{"encoder_arch": "transformer", "model": "encoder-decoder audio transcriber", "dataset": "strings of digits, spoken by a formant synthesiser in many voices", "train_examples": 39062, "gain_aug_db": 6, "n_mels": 40, "hop_length": 160, "input": "log_mel", "spec_augment": false, "win_length": 400, "tokenizer": "word", "vocab_size": 14, "encoder_norm": "layernorm", "encoder_norm_position": "pre", "encoder_activation": "gelu", "encoder_mlp_ratio": 3, "encoder_head_dim": 48, "encoder_fused_qkv": false, "encoder_bias": "all", "encoder_qk_norm": false, "encoder_parallel_block": false, "encoder_inner_norm": false, "encoder_subsampling": 4, "encoder_layers": 6, "encoder_width": 192, "encoder_positions": "sincos", "fusion": "cross_attention", "label_smoothing": 0.1, "decoder_width": 192, "decoder_layers": 7, "decoder_norm": "rmsnorm", "decoder_norm_position": "pre", "decoder_activation": "gelu", "decoder_mlp_ratio": 4, "decoder_head_dim": 48, "decoder_fused_qkv": false, "decoder_bias": "all", "decoder_qk_norm": false, "decoder_parallel_block": false, "decoder_dropout": 0.05, "decoder_inner_norm": false, "decoder_positions": "learned", "decoder_cross_attention_every": 1, "decoder_tie_embeddings": true, "init": "trunc_normal_002", "residual_init": "none", "optimizer": "adam_atan2", "lr": 0.0018, "beta1": 0.9, "beta2": 0.999, "grad_clip": 1.0, "ema_decay": 0.995, "steps": 18400, "batch_size": 256, "epochs": 120.6, "lr_schedule": "constant", "warmup_steps": 550, "weight_decay": 0.08}
Rows from block 2 of the text decoder of a small encoder-decoder audio transcriber, named by matrix and row number. Rows with one number belong to one neuron. Each number is 500 + 25 x the weight over its row's rms, rounded and kept within 0 to 999. All counts start at 0. Numbers have three digits each.
After each neuron's rows are labels from the 100 texts, of 14848, where the neuron reaches its highest value: "tokens" is the input token at the peak. Only what is clearly more common there than usual is listed. The data: strings of digits, spoken by a formant synthesiser in many voices.
# fc1: MLP up (decoder.blocks.2.mlp.fc1.weight, 768x192), inputs 96-191
# fc2: MLP down (decoder.blocks.2.mlp.fc2.weight, 192x768, transposed), outputs 96-191

fc1.702:513560474530523490518465493507474534531476536500509531489475503514463457504520446508486505496556550515526506516510512509526561476476499481523490527491481447506498497472456508490504522454507536506494515507495506495503523494478486476449465545480466509505501478506496552486494505484507531488
fc2.702:468493533494494522501492515546501481468494471515468520496554482522500512501472539484513520519476480506495497463521486491536479495533493502548455514503476480471451440513499540517479478489508524506446442496528519522509479517487510537518497536553486507449496500501475459484491480454509500506
tokens: "two"

fc1.26:476540440510474512496491537504503492489510497509561523516467461501522496490554509518512492522511508511485499522546508459528508495469520473505512482493479472461520515531455499472504493491486539519465486472533524513513494514491513492492483515528476551525518511484491480506524480516489538490
fc2.26:491525488546525490513447514481507486528520509527499538489493514486496486517518515531507486489539488542480479488537486524494503486530505502492487521471476504489506513507480499482503477493485475515492464486489488513504495518525458460455520517515486490490494513496472516509478498510494503533
tokens: "<end>"; "five"; "seven"

fc1.241:475515488505486489493496495497480487517503517494485553505545495521512495481521497519512530486535509558482529511508504475496539475472533511496491495495502467422479492490497508503505513489517508507462485478486532504488506573500511507489482527526468514486508508506500548503506507502492514498
fc2.241:493504497542511516489451497530474468495464516498479539499508473520499493475557498481507523480501447543489519473498498509522515506520527523500493520478494475463494469498466550509475474475529511523436500505476519538470482545493493526503499558542464489500512486508468483501525471460513492517
tokens: "nine"; "five"

fc1.319:501492526562530492486467468483461476512508520521490557497561476535520505491551506519503505491506506516484515508537479447475514509500514474498499496474481512438492494504489508488496512483482507518485487507506489518506513539529518517499491534527478544479508503518469524480483508530512496508
fc2.319:491496523538530505500478512535499463503436485457498518496456482513492504517539491500530493534523461532491543480529531490508525433489530492474487491479484491479477502478483562504457442475502507523451508495518493518510544519508496548500502553552494455484493444500472450520520470517492476548
tokens: "six"

fc1.724:525496472514475506498499536497488489488516524492544546498445484505532514457535533548528547535505526508516507499491511476524485550474521490488493472501492501450506527532461490485479483516458538500454468478523514539510506557511520505489502495510490546499504481495500517502500480528514540490
fc2.724:510548450538507544481428498479492475530490497528516514493480468508503489474545517490513524526527471537507476486528500502497499523484519486487470491482487488465483500470476523488457468495484509499446470507498524511509525543523478532489520521544472481488512476506485493523480484511499514532
tokens: "seven"; "one"

fc1.735:478487524526483475527518507548504474498527512486533507511462519528519493476579501464490507520504469514507484521514525478511501450492471502498475485505490501515483533461491499487486495496439483455504530501511500509515503551535504491529529500529480516510512439493499466507517547494468478495
fc2.735:506522471533543537504460526514452493527493513549478506478479484516483515454502508487528527523529489512510489466512469516503509498528535521533467510505516501453534515535463525516490483507552525500469437502468512525477479528482488526504506501512485473467485504519495493511484491524523513498
tokens: "five"

fc1.203:488512485502482486494468504488509509486500552481477528520440501497514511464526504513492534515538517515533475510498509500527515497492520474518500487499463455489486536499411499486501517498485548496447468511494536539535510527528510492453454464534440543520513519499478534505507499479510511495
fc2.203:496473481551511537492517480495498499479530511479475536497445498496540500520533478530559520516479509501494535479534481504524498491480516512493533503492473493514525491513492495449477455496483488525472488500491478521514480579517514480476481513503497497469485516495487510495496497446503492493
tokens: "three"; "eight"

fc1.689:501562447484507529490489504508529498508494492498555508513499470517499473487488488492495516490502526522535494548512476491535505527469486457497505497543495508528535459492484519459503467502539542515503510492530524503526498481475459508476532514475474494500501470494512499486481512509517515495
fc2.689:521505509496474491485504457514503525474460547464524507518525485514520517491484470522480504506461532461495496482516497527547508479495516514493522498502527487546499492501497543528537531500530479508523562484489473478503515443487546513518471519481499471491496453514536524474535495535510494483
tokens: "four"

fc1.372:488517509584506498504490492528445494511529501516497480473505512482515510484587503489505508489501457551489487530476514452480528504499512499470498517485500476467498497492487491506505528495470477519473520493507504502489496514495514508502503523535500549467508522527502530483491492483453485496
fc2.372:530508501535518478504437505506527491496477545451517506471512468492524499528499454506503498529520521522519510465483483475502492497516512470496515484489508493488477437521481525505476523479531549489484483502518517503516479489475510539522471486491502501463543503518517495493545492541486498480
tokens: "nine"; "six"; "seven"

fc1.646:489530501564508511487483511509482523510492535483489540511445497526469515457580494512475514514538530553525467514504501490512528488484498509525493514519489463477491495482432501472499527506511529516464490512485538509506495547509530499456468465496442549492513473525498502476482503491501513505
fc2.646:471492522498542520516470524488473491486494501485484538493482492533473467524498516495472520535531491554495499501512576530490524483526513514502468505504497472463479478470511520524483480477531514509486483501485542503480500541495449524446492516532484498516453539502485493517503479483518495525
tokens: "two"

fc1.270:465522482482495516513443500497518482520530505507505520520542464507499498455498499519480501489508513512477467522497471523494532520504535458528532489480492498520479503480455532509477494482518528519493478540529550540572499553488484503508503476501458528517514498500484523504503522516548484495
fc2.270:562538445484516511480511503509497507483496514492478531499480490503531470504517445532518524534470510499517475478497499491538476511437492496508481473489485479483528481487488488468450482524494488498477469524501521497492512546503534516518478480483476486464501504483515532493525504467504516458
tokens: "three"

fc1.514:469510489536479477501512512508518523500543492501490497501458527490523515507569506525488490491481521509499479538524498467498488472486492460508497486506491488505506548484469481482487517530495480504487507511530479494536506543528541479534493491502490529543505482469512481490510486484507513499
fc2.514:464479512503502501528473499518478502550528466521491528473507519530465493464517507524530475511560546505506477509479472513462550494488514531538468500534540534509518539510496506520504505504524542469512453495469493494476504524467480487510514492457533489518460509490530477533484474488524536507
tokens: "five"

fc1.513:508508527547508453508474492490466475484541534500497535479560495503546518467573519506526509522513481518491502482516500491516481508511540495476506479492454501460506529521502504498511519508452503511465496485487519533506495523512521491511467488548453519483479549433449486515508504475535496501
fc2.513:487487452508450594484507546495524494489489514492483500501487524511475523505487502486495558536501514494505536467507437512481514517483494539472500507476491478532470463509526497492482473521484500523486512557460521482479498486522522512496493517491475493507519458529504458475471501481539486477
tokens: "six"; "eight"

fc1.379:494480481523516522502455518482488543522511520506462529454458524494438501490518474515480492504534545488507525464506505501504527452508544442546509487491473482483515524496465465524510542497515563506494472516514524519540504496479534492470459502476487521492510450516485500479489491489512558497
fc2.379:486529506497501482477500456547507520471487489464478511538508490518548501511494462497464475507500513515531483498517494505539467455501460535504494462533547492511493495474493516475453516495525467498497484499510476490502528515542513501522471502476502491503467479497531478469531507517563462504
tokens: "eight"

fc1.91:505517461566508533508450526499494503517497514516487565506502479551501496521509505488502483516529516502504528493518519497511525485466533506505502491531460486453497474503502498453504495470505519562484478492469506541472494509494508494474491538508459493477503490503485520484491481527501522501
fc2.91:503513520506530505513472502499502496475470511456464502546532460513540512489486489494489519492488484539501499506528506519547488498520472487500465517464467486507490461473518544461466505488535442525488472551485503554489499543522493497471507543512444500476505494477462498476476509486494452513
tokens: "<end>"

fc1.220:509481506580497509487458522496488471510505539503487537456490486459521500460567487519537491481518499527487532501493477458487512500511535520474494527498489498474492502511467482506483540506469516506469493480548487529506532531492503533505500514511505521482508534535496528480499523495511521513
fc2.220:505477513493501480476529446516512484520494496465503504471513499510528505486509499494540495500507481507514475516478512507482521491498535472492479491516471491523501517467470569503441530477552501498478529473524520518519527480518494514530473512534501469510453489534496479524550468492498495512
tokens: "zero"; "six"; "one"; "seven"

fc1.722:442505525559480487484449500502476460495537506506497517507497513514504502464603509505477497470528502563456484521528517499491540466530489489506473512495524496506518559488458506525491506504498501528482519488477493521492483538524497495522496508515450538508495516483498493481511488471500480491
fc2.722:473507496534492477492420511513467470521507513512482533462546526496490492474539515461488507490517472536500493456486489515485538494508541497514463509480472490449448498510481512511464498472495508497470467533493531520490480519471465501473493522537476512520470529498457510491499492500502515530
tokens: "two"; "six"; "zero"

fc1.570:482540494504486482496512491508523519520520484493515505506464517496506501492554479519494480472518537550502490553510502449490503517479478465500512469498508494507504521483480477486494519509484498493487510498513475483524510529511520503512502493468504517519507480503523499490498472501517528504
fc2.570:468483489482509496515458502505475509546527458511496511489505508522475495490512505518523475526540519488487482514472489520459556508504541525530470523484514506512531540494507504480522495486527555476499493503453540471463522499473466523512509520502517510546440484475502470539522505483504518526
tokens: "five"; "zero"; "nine"; "one"

fc1.445:488536453479518462481421515514505542524510537501457504503505517500504520524499485498467501469499535500508472525510484511502521517504504503574499474512492465510488542479463500496487537495497558488483457521483541503510495550513506498453477483499452532519517511507508545479518478478483514501
fc2.445:476484524499523501514492484531503497508520504458485527504498512492533516474538499522481503507487525481507457485498497486501470479520457522542482495516519519506525489483517485522503502525460476499565471524490496505487477532477518519539487426479492505445474533498508494487509486493517496506
tokens: "three"; "eight"

fc1.534:533475440490524506497487499475487512473468538491475538518466470493475508497489459492499492497466510472524514490516491526554486490491516501531489489494459447468514505511461498473487488508516571503458477513513541505506473509522526515473473488527450507492515472544469554476504480478485494504
fc2.534:504485498530493493485477490559533531531513475505470481484505521514519504550509498464519487459521523503543492472468483500482519474469514510508468471529521476530504492475502511549463531485479513513498485522521479513522483534479534476498451519497510477514506491526526497481518472480536520512
tokens: "eight"; "three"

fc1.100:458516499531481493487455513505477492525536506503461531496503520485504505486569504511473485470518516529505496545513511475497538485509499525532465460514485477477491549475474500483494513521484483527490494518476538518461503543503497497496495513511435543524495526469491486484498481454520496521
fc2.100:435484490507567517504459552524517507489512507499491513481496510519482480527518523495476534547497526497501468490496504513485552473516510515529469515493490446480484501499476505530507497478529547528501475553487541485482465492463478497477458472510489506504460555490481514501483527485514497506
tokens: "three"; "two"

fc1.36:464492467504486520490509533506497485519548490513529550493419497497516475489547511493529538520499511493525503532492495483513513490501528495497468506523458485452525553498483498494489461506450494563499508507485519520474509543514487496498490495520483530520476523451470516525512535517543499509
fc2.36:489483509558461536498477501443504486492506507491491500470521505508508549464466538505484521535538506502494525494499481468499524528505532494494516501494485512495484452527488490489496531508544503510495457530498538549497452480479536457518517504485492563454505498529511474490509519472499519453
tokens: "nine"; "one"; "five"

fc1.131:482514521527510484498475487477451493515528530512500530483535485531496505450575513534512525509533488503452502498524495502508542500493545468500487516459474477457507529500481515497522501505488525509468498504502536514494495514500503492493462516545450522507490496457457499509495518489552500504
fc2.131:479484475517497558522491521572512499485487523506455523502488520501529530544498521497495518526432521508529551470469478507500489494450485543501509497507499467485523460533543508513452494506522510495459474531488523476489481537500512522540478530516487498466499536538509469479489484474545489485
tokens: "six"; "eight"

fc1.482:494484520513509523511514527485485496504528514519481568516461525531480489492499515536489547505513541490502507502540492486497547474514510484513500499511443464462509539491473486470517494504453499521492495514517537520545490500531528507490468531527436523499486470450461543486501482480528494491
fc2.482:523489506505466496511504495481518538476506525518490485480497526471525546484468523534487488489489544467516505510498449475503456504490470472513531462510506557554494484511504453489534540534481501474555486497547480510548482469490524475520503442457517511478532507541537507453486485510460537450
tokens: "one"; "three"; "eight"

fc1.60:504508519520503511515491509503453525546521502506482543540518494527478487493519489553472528486547534512467492528490504478499559500507515484541497482486454493470491480475475496452512514500503514513500487519494528514499492520517523471477484550497451538490516476488469520475493482505530501500
fc2.60:518514503476460487481480481510516493467485551481492513499489489464554528505485512531472498504448518486481478475506486511538457514484469482514503511491469518520478474520501484489549499498481526451508479517528514516533474481508491471530479457502482513462522546510503534462526500477476519456
tokens: "three"; "two"; "nine"; "one"

fc1.97:488475469516485476493501541534540504480496541507491547503467493519539501474512517512518543501517525496519514503490485495524507489484520485514477477512488467481507529526475482478503526473472537514458483481483506533488513531520515492470481503509465526489497516439496586499518483512521533503
fc2.97:513496481526490488469486514462500466503489506493486488520466478540534468536527489456515534509507456530504487487523499528503501523515498485473509500458453485497475497484500515456453467456465498536472526510499504517499517541551474506491513565562455522510508517491470527512509506492505463519
tokens: "eight"; "nine"; "five"

fc1.576:494526459499506481511478529501518517491510546486514549502472501491501505455521489487490539496533534509509481501502492479533521514510515493523520504502467468488497509514456482488534530490488565505464480506506534545482499534500536490479458476494465547492505496496477560489503454514503547492
fc2.576:526495461561500520483489514463482475535499499498509508489477497502517478515557489477559524516505462517501507475537455507516469502532512482472524488466463500460506486507482511474464466483462507533463521483497485531512496531532486537503515534539491507459510501496473497503486484511498489516
tokens: "three"; "eight"; "five"

fc1.125:497506447514454493502506539502524480507527518511547539505449485517515500479554530479524527513537527535503516519513502464505500542469524512481502489492522468475521528503447475460492487486476560508457485486498514536507481551510509519463485495508496523502494488471501528513506498501460542495
fc2.125:499526481548520521509455509486478466529489497506506541514477464514504463501550486498520493493532467556491497497535494498491514512512507506483502509469480489455498486481470523468457459470496512523463488510488515523496501547527448519480531553536470483492522487519473498523484485503511487537
tokens: "one"; "nine"

fc1.50:490502485545494490488463507467508488506491547485520506483496496497484512480545490540495501490570490540486508502522492488505527479512508471481514546475467475483430483479468504494505545485484553528459500501522503548510522522499503496484478509512471511493512461503482506484502518546569514497
fc2.50:482476479574495530518474477506498468469491511504491544510511472544516516496508516514538515512511496526498547462518488507547523476478557522489500490515502495458497491516485525504466494480517511544456477503500495539489514520511516477509484534505492489499497515497500510530556472461547498488
tokens: "<end>"; "zero"

fc1.708:472529503566499499492482501512476521498504535508473533528485506522503514522567507487468479487502545529519490512470511500528514482484493458531501544506480475481465493492458489476490536484505506551454499502513497510537498521518532511498467520499464548492532493496508504472496522484496506493
fc2.708:457494522522524501526491530490492479515491484518503546492495505535478504517523544508486487477541498524494473505527532506522493493545453520511452499523515510496478513462525525506472471511503488514528478508476489493467535525502466515464534517501494477537473514485492468490476445485529494543
tokens: "two"; "six"

fc1.676:467498508494498495510442517499478522518483535464484514489502494495468527472495505529468498482522526517508493508492510483480535471513526444525511481492503478505484471464474511535497549495517542489503480522527554521547499546464531485451486487473457566499520490538503516482498488481484509495
fc2.676:503520474450492495497486442518546496453500526482489511507523496491551495538532476501480480510490507508532479462488505516547444506472461524513484466527540509522499466493503511520456527515493507492503486494490454475489461521508534481526482468490489511485472533510531489503544468502549506512
tokens: "<end>"

fc1.696:537493426507516488521477524485506517533515494475487559494473495528494474503513486532511496485557533527548515507479494504487498481464507491507512480509459468482497503505523466481494506466491538506465456476487492512523510536508479482464476506483506500515502493486501556510496478529549552481
fc2.696:546481496493483494525489469458514505500478475505501481521547447512547473510499507467553534498468475480488512484503493546528461527527464502477455528487492493533528519518530529484482470487476482497498488501477495496509497533522482481518529516561497485511484530463485517532500457502501488489
tokens: "nine"; "eight"; "one"; "seven"

fc1.185:488527506528488529478489497499450504513486552510499482506494501542522496498545491477459535485517482515500507497495495477540527473506491463498492490509470496487473473461448497482484551482484517562494523500517506536506501484505540486494477541522458586483523482503510560452488490491544499494
fc2.185:506514505532542542500499518528527489486516456535518493525489466503509536481468554478499486521530488496535455488537459494477491485473479536496492477520533511494491491522520486495463486493526480503492462508491485496495507498513497523499501479498504473487511510471526464475457508547549491490
tokens: "two"

fc1.121:515511447477493512489492484505508485518500494484560496488528483477508467467532469511513547487470501511498501533508466457506536521451515479482488518495506502530543471486491508503500511511495529501497537500505524480502525497466510486521526496474492544483521462496525523502497534500524515489
fc2.121:545544497463469483458491465471512504504487513525542492483548508517511521498480481492484499504458513445503521486501475534541495516484484497480517504494516525523482487520511507500528507510479497500517556467489459479518524423509515499504490521504490482479529464470508543457499517576509514483
tokens: "four"; "five"

fc1.70:485495514581511528523455517498458460481515495508476539490501514492473513494564485519465494515503510534479513500473504464483539461502509529496507501481484484457476498496471511515496512508475503510464492519474517514492525516488526489500482547498452529519525465503493472466503506479480502488
fc2.70:466543501498524533460449505509507481481494534498498508512482492527511532507512520489450517567571473572487480525506521499495540475467503485488462502487464488490464506459475528472452496477512515507435474516517521509503495528541488469488484496546448484515482483467472518510498485524488475530
tokens: "two"; "six"

fc1.337:499478513530508500477479534496476483517498515541458524514489485584511520510547550480481518515531491511510478510528494487485507502507493526507482488529483493466521522507536485482481509483507539504456472511496498504466511526530497506503475537537465512486494524471485577482473481520461501518
fc2.337:504490514508513497511500499531500503492431526469473542525492480500490558517507507517463454490495502521525495486507548484525508449536520509515492480507518483474466482478456555507453490497524477513473490504520484503495539538502508514472532531525483469499501453570520443477503468482512489534
tokens: "six"; "one"; "eight"; "three"

fc1.189:490533462501514527501458495504502474528522499510559500477515478488484487465520497503523545514505494504521489532491468473477545546459541455457513524513489485511527486508479508510514510501506533509490530503534549484552497493450498511500498490498501537497502533511506517528492512511536511490
fc2.189:522517489479504481485506493493513514473505562467526483484502504495537514508487464507510479494457525480557487504474511476530476524468518461472526448502505482515528469519497475503459546512513509487510550494519496476539485497480544481508484486462496539469507529503554507480505490494490521478
tokens: "seven"; "five"; "four"

fc1.474:526498524513519517495461498517431552519504507495444473470535508472512531510520507466484500484485513513450521493488513463465508504490541453512509520470490478434501440493522471517479547500520486495479478499540526472538494540486559501511480503500504522457499521520511461482485497516505526500
fc2.474:474485493482472495510517460520547484475474482474527516522506466486570514490531482510531453534479507507503477471513522510542441491491458525500498498515532516530511480483480541504495505484493516522517498510491435512476477529510480474558513479482511493476505490533517459505531482479535482514
tokens: "three"; "eight"; "six"

fc1.294:505556457524467489485498519502508485476474545496537534523469470508535499509520492494507518548489510535478512479503548505560490494480482507487513502491490465497481492498440511477500495487493536552464496477510503555491498516490483495497509513519471497485517492464493502497520456491465522480
fc2.294:504531516515521493518472520477466481525510484529513527500478476517501496506527513531510481521529496522489489530533493506506486538509472488515490503474471525477509514500485484448487439481489497464477451504509514502509537554523450523499534521505509477530456503468484458534490476506479518509
tokens: "<end>"; "five"

fc1.425:458515498495467492481483470479479485505535537479546491490494510476503508439572486497484501486510497518475485538523480445516531481505513478502493497486498538498506519473448505515513538560477513494485522483503495516496522510490543496535479501490477586481522481518502482489499491532557516494
fc2.425:545534460511494552493442497487515469491495511531512513483537482532521489500503483474505503546507499490519501436518482523507502503440489535476492499498508462493499495526496520498460479494448535510460465492484506490491513517505507496519481527520477472518522498489503506486488482546539508476
tokens: "four"; "two"; "seven"

fc1.475:513503536572487461502508519525449484508495497527490526507532490502525511496560502488514472469518483549460514510490534480489502500517488516481511526477486487438470494497521498495501494476489486516466506501498470529499502543520491491521482569531500483483512495521499511488498474510446494497
fc2.475:531490506567510478484477507484503454509436516471501490469470473479513512509536466509521476551527475550492508493492508485533489472512521453470495497462464518495493502484467558500488480476497505497489505481517463523519507527486473484504520513490512441527495463504483468531558483532457491503
tokens: "six"; "nine"

fc1.139:493496485565511478515490518505467495500539523521471535483539491520550506461515515515517552517533525531487513511519506501486493502489535477510518482497456475460498510494510490500506541492481494542480470501516519564503512546506530489493467484521479499485465569454476537525513503505487523488
fc2.139:502473474536512522486490518499497469459493509498507515516489459516525517515552492497527518529462476499482516471540473529524498520481508515489487522488486493527503494523504526434494453490486515517455489518481504493473534534539499509519507506524476513475527494474477509504505510463500471512
tokens: "nine"; "three"

fc1.453:484506446497508497508493503496501522522492544505514523518431480519519489474530514536491567517536512519538483531473509505533493510511517488516500490526460480471469542484424494484499528480480535513490486505493518531537502540527511515462473458499465581511486515511487536505499491519546516496
fc2.453:526506487560485533480453551460481472488518493545485559469523503493495494515543507542500511544500516515507517495513451497493515528466502499504526485493485503474487472518487483493464483493508528498444475490494495516511500512485487501502508527497485499445526511450498489503494474499502518475
tokens: "three"; "nine"; "five"

fc1.749:501502454485444480485512517475509485501506507483557515486459503518510511467555492546499530514534503520529481506497476501518495513495509492479513443544481459504477548485462509516497504518449562514463512499516519499529532561513524492507473473534461549517526486498486492513505508533494526499
fc2.749:469517508538472533505444484458488446513531488490515529470512489505513506501489526519543515527542497545487507482513462513461497544514520540475502510469491535482459470509507493485480473501490505505465449503461520522475473543493486490477535519494517501494502497519490462517491466496519514474
tokens: "one"; "five"

fc1.175:480558441483470514489511503499518506510479493525545517536477445536518494537504509494530492506508509530503533537506537489534513532435500501487525489503498459468499503501462512432504468468520522517475493465538496494540484507502473503475519533508509495519502482489496510520511498484519518497
fc2.175:532517516528472513508473508492488450505484469511492575501495483519518505520530516505496484496519496528486521475524502515502493513469483528494522513493501542493491452498520497478480452468486496521485487476467458505472514549535455515521536560508504492456526488476483497529492466532515481526
tokens: "five"; "nine"; "seven"

fc1.213:476544477531484544487479509489453529507508533517480540515458498485502505501536480555489528509521528527470483510496514487507495484488480493529525473468473478485476465474463502488515516518471515553481478508482508476476532519498529497480491472489479516472529481536488525459469460512512501488
fc2.213:477533512511542499517465495509462508500483510489484537532518468522496460535517503510452512499534493537480486549538525475515540516515515511527486519482486470465441482443461517476487518462520517531476480520504538480485540560516491520464514531525470525495489494489475527481518495456503485524
tokens: "two"

fc1.494:474528491484498521493477512506514479479515535521550492484525488471513496445540495479522559500488476500487499473503467481502557504495524488484510528474479492514492485503448520533509530490457537571480537514513533550508507487475536480546462509529465571489497488474497497493499497528510497500
fc2.494:568507520476472528479533449490478496497471475495505507532483472518474515495504466481459464524499494492496490491534525517522468469477443512511498505513530527506492466477509543486488487525504521461470500498487472478498546494544509521518516505497511471493536430520493472498495514525522504498
tokens: "four"; "five"; "seven"

fc1.288:463524445490486477487481546505529503490522534522537537516468475537540502504537517481497546505526510516474467533509488502514518536507498476525499512524491459527510548511452493450510504473486523531502480513514538535498504525526488507459474476523452534530504530454486526506500481497489507508
fc2.288:478499484517512479489479498494506481517530475507502493466515498486510478516542504473548507487520468528515507502493484531464521529517518478475487488462464495510531504507495500477453475460491509510475516475503515494501504502517448510485488511549500493521455544483481506548504479492492483555
tokens: "three"; "five"; "nine"

fc1.621:470511525553481491490480503517481477502530489502458519515471524529504521470600523496470484505522503553526477517513524464494500491498487501515491509533492504477501555479468506481491507527477483496466482499480509512490510537545491501513498487511448505516501485461518469485493498475495486511
fc2.621:467468491535521543494441528515483507515508502520469534451455537531447503500513534502486514550537534512511482471511504518475544453529524527516468504523520489481508514498491513543490501514539550511480474519494518477483476472466495493491489496499507470513467505525507490513466508501533517513
tokens: "two"

fc1.645:487551527503506477518517520469497488524526497507515520528503493556508502518582522516496456496522507536508449530498520483513496544482457474499468522499468488519508497469504492440529496500489512491484506519493511508484480522539469484496512542521464496513509466473490482479509511511490509501
fc2.645:488496505499522537477504508521500509555500471487472551491470509514457468507528447528505483524532538530496470503496516514507494437498516525523455516514526479486540492435485492512498494509526507535500485504466493516461473526490489502461514496461485473486513468486503473534503496474519493522
tokens: "zero"; "five"; "four"